Rows from block 5, named by matrix and row number. Each number is 128 + 32 x the weight over the matrix's rms, rounded and kept within 0 to 255. All counts start at 0.
# convs0: reduce pointwise conv (model.blocks.5.convs.0.weight, 72x288x1x1), inputs 144-287
convs0.2 [183 100 160 163 104 180 140 173 126  96 120 128 112  87 154 107 217 174  94 165 101 161 148 127 115 105 113  91 130 117 124 116 121  86 105 166 114 111  53 107 168  96 139 150 118 172  69 118 112 106 103 144 114 104 159  60  91 100 102 133 158  99 116  80  99 137 121  92 128 103 102 120  92 104 164 122 148 107 144 134 148 143  98 144 137  95 125 136 128 208 158 116 171 128 103 118 109 164 142 149 164  76 131 158  75  99  93 166 152 124 128 126 167 154 163 120  88 101 140 174 140 132  75 183 131 140 136 148  96 105 115  90 109 154  52 126 167 116 148 134 152 120 127 106]
convs0.3 [ 96 145 164 126 132 100 147 129 136 128 113 134 138 139  57 112  79 134 101  55 158 132 158 163  96 152  83 175 127 170 146 130 143 120 150  95 134 128 141 106 112 112 122  89 170 112 182 135 138 130 129 150 111  58 104 115  93 182 116 109  90 184 122 115 114 140 135 152 104 155 110  94 153  18 127 111 221 113 116 149 120 117 211 127  92 133 114 143 108 116 109 107 120 148 105 106 152 119 151 122  95 164 143 164 121 142 181 134 118  98 164 133 194 106 135 104 107 109 183 179 119 158 122  97 158 136 145  86 107 129 112 144 183 144 146 116  23 172 119 132 123  84  86  96]
convs0.4 [126 192 135  73 156 125 162 165 165 123 181 126 102 135  87 153 135 115 152 132 129 113  99 127 133 132 104 183 139 167 120 106 121 167 151 141 139 150 128 147 167 163  78 144 185 124 116 142 139 139 153  90  78  82 150 132 191 107 134 128 106 121 113  80 132 150  86 125 140 100 131 132 162 104 105 192 156 100 129 120  88 132 155 214 189  71  72 139  91 122  64 175 181 165 177 117 107 120  81 120 121 191 112 142 118 133 121 106  96 123  81 105 119 110 133 108 124 138 151 123 189 140  85 146 135 129 228  70 104  99 147  83 145 126 120 128 183 118 125 107 137 170 113  92]
convs0.5 [127 139  98  44 126 170 137 169  79  96 188 143 138 156 133 183  76 121  92 149 160 174 125 106 141  99 132  50  93 169 130 125 107 131 156 137 174 150 135  84 141 101 124 137 133 112  93 129  81  54  65 105 170 100 111 143  94 134 179 124 105 127  91 146 139 148 165  95 103 131 123 134 210 124 110 101 119 135  91 182 133 126  94  96 106 129  85  89 105  96  96 101 126 172 138 132 161 139 139 137 120 147  97 125 109 106 159  99  62 115 156 108 176  83 113 178 137 160 160 120  71 141  97 157 147 167 146 154 117 178  99 112 145 111  99 138  79 155  84 136 118  98 177  83]
convs0.6 [132 153 142 126 159 116  97 113 145  59 153 146 139  98 138 129 118 121 127 169 111 208  98 167 165 174 120 127  80 150  97 105 150 174 122 157 140 165  88 117 106 116  36 207 118 101 104  89  88 104  95 181 168  77 112 103 142 140 115 139 118  98  80 147 117 198 155 167  88 106 163 167 137  95  89 156 212 159 118 172 115  94  77  63 131 119  90 130 192 134 127 134 103 137  95 127 149  76  99 145  81 160 154 135 123 127 119 121 168 128  74 109 175 111 140 126 152 173  84 139 170 101 154 186 157 126 159 117  81 174 128 134 134 133 142  96 152 151 160 121 155 153 110 184]
convs0.7 [ 61 108 177  95 158 141 113 112 159 120 159  94 157 117 214 119  88  76 109  95  64 146  81 135 154  75 168 100 102 119 127 164 115 111 149 130 132 136 129  78 147 126 113 152  84 147 147 165 104 118 107 153  71 113 195 106 143 140 129  89 171 116 132 143 122 162 154 191 113 147 118 159 124 192 128 150  98 166 114 141 144  74 131 104 169 160  81 144 193 180 120 131  87 121 157 100 145 187  73 182 143 136 113 152 119 204 125 107  90 152 136 102 118 144 149 180  77 150 187 150 128 149 137 107 152  52  99 100 131  97 157 100 169 106 124 107  88  81 108 123 118 151 142  66]
convs0.8 [139  72 137 145  97  90 122 154 102 138 161  87 116 153 162 136  34  71  87 180 105 152 119  91 136 168 126  77 125 129  98 115  75 118 112 159 134 130 101 100 148  90 100 129  71  46  84 137 132 152 112 101 136  94 158 117 160 157 187 125 125  98  98 103  95 134 157 159 108 136 128 145 165 100  84 182  46 107 174 129 170  71 136 116 143 175 101 117 163 195  73 117 116 193 111 127 153 163  62 108 108  82 141 124 105  77  78 104 110 158 168  93 110 136 114 150 162  83 108 132 116  96 105 142 142  65 106 128  46  94 118 116 113 195  49 110 160 159 110  67 134 131 137  74]
convs0.9 [115 107 184 120 108 140 130 122  88 115 142 118  94 131 123 145  48 114 123 136  90 171 168 175 111 154 115 150 115  97  79 131 140 145 121 120 101  96 211  84  69 128 157 165 185  83  95 164 153 112 119 154  40 163  94  79 143 117 127 113 171 163 136 117 128 138 143 136 149 134  76 120 123 151 100 158 131 149 138 131 154 131  82  96  93  97 154 204 173 165 129 108 108 114 120 143  87 148 158  72 143  82  84 100 112 134 168  98  90 156 190 148 132  59 135 166 130 127 136 152 131 123  43 155 158 130 175 173 129 178  77 133 159 135 120 121 167 171 105 114 136 138 154 146]
convs0.10 [187 108 155  37 175 130 166  91 197  59  90 159 121 150 153 113 161 150 131 113  65 135 133 169 116  56 123 113 107 106  71 160 121 113 143 153 114 134 209 173 190 118 124  91 123 161 158 131 136 111 123  84  76 175 155 140 146 112 168 128  67 123 142 118  43  96 133 103 160 126 111  86 140 151 115  61 106  88 106 155 103 170  86 137 159 182  88 147 134 160 143 138 195 131 138 134  62  95 105  65 132 132  76  96  85  93 145 107 119 125 117  99 146 151 224 105 132 109  99 113 166 113 104 161 109 152  99 168 122 156 138  80 157 164 132 167 160 136 135 143  71 156 116 169]
convs0.11 [152  96 183 149 174 165 124 149 154 155 105 102 145  79  93  91 137 134  93  94 130  59 140 133 105 154 140 103 150 103  49 150 169 135  79 130 107 177 143 159  75  92 165 105 163 169 119 115 172 170 137 106 152  83 162 115 104 108 101 146 127  87 107 119 143 143 112 127 104 136 181 173 155 147  95  99 132  71 129  69 161 163 157 148 129 139 121 111 126 171 137 164 100  84 150 125  93 149  70 198  81 196 137 116 173 174 115 116 110 161 177 150 130 106 137 171 128 127  90 114 182  73 135 134 113 137  91 105 130 155 111 154  83 102 115 143 122 155 143 146 176 130 122 102]
convs0.12 [105 129 116 100 136 145 131 104 142 136 118  78  78 127 186  72 152 110 110  98 162 108 112 146  98 141 176  54 154 143 138 105  15 129 122 139 200 126 115 136  56 159 145 152 143  83 140 166 151 180  83 139  90 113 164 165 155  99  95 107  92 189  88 118 119 156 158 127  98  88  41 144  81 132 125  96 112 140  96  99 150 108 107 118 137  68  74  89 169 102 128  94 184 173 139  84  77 161 153 114 134 156 138 141 144 111 120 133  50 127 133 134 111 114 154  82 130 166  76 132 134  86 157 123 140 108  92 118 160 139 106  81 164 174 129  68 159 190  95  44 115  35 117 126]
convs0.13 [ 98 146 118 138 182  96 144 184 165 152 136 149 183 159 129 222 202 156 177 175 209 119 163  85 145 112  93 109 118 110 105 125 119 162 140  84 115 122 116 142 128 145 108 158 118 173 128 127  78 148  68 127 143 133 122 102 141 178 103 117 143 109 132 146 107 173 185 187 126 104 109 137 134 136 167 137 142 175 116 211 173 160 170 149 125 102 164 157 148 158 105 113  97 160  82 162 162 116 107 150 164 142 205 149 132  50 172 110 136 175 166  71  99  92 108  84 103 130  83 127 141 139 108  96 133 157 134 107 171  75 143  91 111 126 182  79 104 145 106 107 144 184 161 173]
convs0.14 [ 94 103  90  92 125 107 164 142  84 164 156 165 103 189 165 139 101 117 171 106  61 145 208 125 119 166 102  99 190 146 131 174  95 165 102 158  81  81 112 127  78 134 110  81 133 156  80  94  62 160 147 126 165 142 122 105 191 111 142 163 182 158  91 150 154 168 114 132 141  98  96 137 185 112 134  99 152 149  87 136 118 129 151  96 127 118 143 165 101 140 129 173 120  95 166 100 109  99 123 113 137 103 136 116 110 164 133  81 145 101  90 154 109 115  87 157 118 169 132  74 135 126  79 111  79  96 118 116 109 107 171 118  72  95 172 120 129 111 114 114 166 100 169 130]
convs0.15 [159 136  90 108 145 127 145  60 143 115 165 142 139  86 108  82 154  93 111 182  95 107 131 165 155 136 153 105 196 151 109 113 149 117 124 105 181 140 145 196 141 110 173 114 144  93  94 204 112 152 108  91 127 179 148 119 199 168 160 136 130 121  92 136 113 123  60 114 140 138 130 116  94 165 113  98 152  58 129 138  72  93 119  92  86 119  95 102 130 163 171 141 116 128 121 166 122  89 157 177 206  86 158 142 154 107 168  99  97 153 140 112 118 121 109 110  72 103 162 109 131 129  83 135 141  68 111 115  86 170  85 134 153  94 128 148  51 132 146 117 163 153 155 112]
convs0.16 [ 83 151 108  67 119 121  60 124  44 145 153 128 168 118 118 116 152 139  86 151 149 149 100 150 155 111 193 137 134 189 147  93  96  87 137 184 142  37 105 156 149  88 145  98 111 129  84  96 143 211  91 119 104  73  86 155 140 115 146 124 189 179 117 123 140  85  35 101 124 152 221 126 123 151 169 155 111 107 139 106 164 168 126 104 126 146 111 145 119 123 160 169 141 148 179 146 154 149 154 133  83 137 112 103 113  96 175 132 155 139  65  90 116 172 159 131 117 105  79 113 127  94 130 138 134 102 168 115 110 108 101 104 161 163 155 144 131 158 159 107 119 108 172 158]
convs0.17 [141 184 116 109  94  90 102 131 131 119  51 139 106 117 167 101 161 128 159  69  77 105 141  83 143 103 199 188 125 149 113 111 103 158 164 111 155 134 175 150 163 171  94 101 145 141  99 148 153  38  85 118 157 147 160 143 142 132  71 142  75 133 108 129 154 130  32 142 171  79 166 148 147 144  75  97 155 140 130 162 121  89 111 111 131 144  27  98 144 128 179 122  85  67 130 110 165  91  91 165 167 168 147 144  89 169  99 106 137 131 153 152  93 117 148 127 100 133 130  54 102 115 113  51 112 110 120 108  91 145 157  87 126 144 162 113  75 158 141 155 111 124 140 162]
convs0.18 [109 127 138 100  70 128  66 115  78 105 121 161 127  92 156 139 178 142  95 173  58 172 128  96 151 154 201 150 111 127 141 104 146 189 133 143 125 160 146 130 114 158 150 151 111 172 100 156 192 135 124 141 141 136 118 115 110  65  79 163 124 118 157  76 141 127 125 145  91 110 105  85 138  98 120 117 111 199  83 104 123  71 182 151 147 176 124  92 196  87 164 113 162 146 100  95  96  84 167 123 143 166 153 142 145 118  93 123  96 110 140 195 138 146 112  68  95 109 117  84 152 108 120 173 163 147  96  63 115  86 165 164 107 144 133 163 103  51 128 133 176 123 103 149]
convs0.19 [ 97 165  62 163 114 144 127 152  72 129 138 167  99  94 146 111 144 140 154 116 172 183 135 109 108 104  94 120  91 156 136  82 107  93 102 107 162  68 121 121 132 104  79 129 141 123 130 122 142 109  69  56 133 111 109 129 168 141 139 200 107 144 131  95  82 121 101 120 124 132 121 121 150 103 139 169 127 130 131 123  75  94 139 118 115 113 128 136 120 151  65 188 117  56  82 161  97 143 102 116 218 146  71 152 115 134 192 142 123 127 151 107 143 163 135 126 146 156  76  90  95 127 151 117 111 120  73 182 129 129 110 144 141  41 139 129 177  65 151 139 216  91  94 175]
convs0.20 [119 137  93 112 125  49  86 179 146 182 129 159 125 168 153 140  99  54 119 126 105 166 169 154 152 119 105 105 165 142  84 126 194 154 115 133  80 154 147 164  98 162 147 159 153 117  93  73 149 134  73 125 107 139 208 214 152 142  93 148 132  79  95 113 161 109  93 160 119 148 123  92 160 149 103 141 101 147 123 133 119 138 123 126 151 116 150 129 104 146 188  54 108 151 129 108 125 139 122 182 146 134 133 120  96 115 180  74 115 132 151 129 161 176 130  80 110  90 139 198  95 183 124 113 121 149 153 125 128  84 111 112 102 107 174 154 116  82 120  87 106 135 139  89]
convs0.21 [ 79 146 175 122 158 170 148 149 179 141 171 139  81 182 178 109 104 207 143 175 124 144 121 152  89 149 149 132 146 157 129 141 170 138 141 161 163 175  91 136 100  93 121 115 170 136 127 127 159 173 119  66 151 166  98 141  69 142 152 133 132  89 144 112  92 134  78 160 139 131  78  93 100  80 181 102 177  93 134  98 110 186 162 144 129 160 170 165 117 169 110 125 161 108 146  85 100 126  58 146 120 146 137 122 143 118 108 111  76 129 135 108 116  95 140 112 117 125 112 175 115 203 107 102 142 128  99  75 137 134 169 124 100 100 121 101 107 164 128  96 120 142 143  67]
convs0.22 [140  79  81 192 196 180 157  59 150 149 158 134 118  70 159 143 136 110 129 150 125  80  91 120 103 184  85 138 155 153 138  97 111 128  95 123  42 142 142 101 146  86 175  82 162 105 126  78 113  91 156 158 128  54 165 133 108 112 175 150 170 136 160 175 156 135 108 125 122  99 107 133 108 144 143  81 123 122 138 122 157 147  86 138 117 139  97  88 126  98 195 186 140  95 166  95 185 142 130 114 126 121 194 132 164 219 186 109 150 156 132 193  73 128 105 113 109 131 166 171 137 168 116 151 121 128 155 188 153  92 163 140 121 125 171 130 111 143 141 198 126  67  98 113]
convs0.23 [151  86 110 123  64 105 110 133  26 116 128 131 109 142 134 101 127 167 181 118 144 106 140 109  94  59 117  70 118 125 113  70 199 140 159  72 133 151 109 155 128 112 120  92 142 137 141 117 159 137 143 133 112  93 131 143 138 114 116 106 114 159  84  56 125 114 142 113 142 169 115  92  82 103 146  88  59 147 115 124 153 158 117 113 105 131 107 123 151 129 159 133 110  95 105  93 174 133 179  91  88 108  99 137 120 115 111 102  84 107  88 146  92 112 157 127  98 120  93 153 171  71 105 153 112 141 186 134 147  72 183 179  95 142 104 164 176 143 111  71 102 134 119 130]
convs0.24 [124 162 136  80 110 148 165  96 100 120 150 175 137  97  96 151 152 113 133 167 178 120  91 102 114 172 175 176  91  56 161 101 132 156 136 149 157 108 121 148 142  94 140 135 113 103 120 131 127  87 124 147  43 159 180 171 139 138  66  68 163  51  89 111  96 130 142 156 152 107 133 131  81 154 118 164  95 124 125  96 175 140 133 144 120  88  57 189 161 120 130  90 137 167 118 105 120 134 170 166 111 191 117 146 194 125  79 112 123 127 142 145 100 124 104 127 140 119  85 124 105 125 140 149 171  64 140 107 128 127 100 140 100 140 129 168  91  71 150 161 107 172 120 120]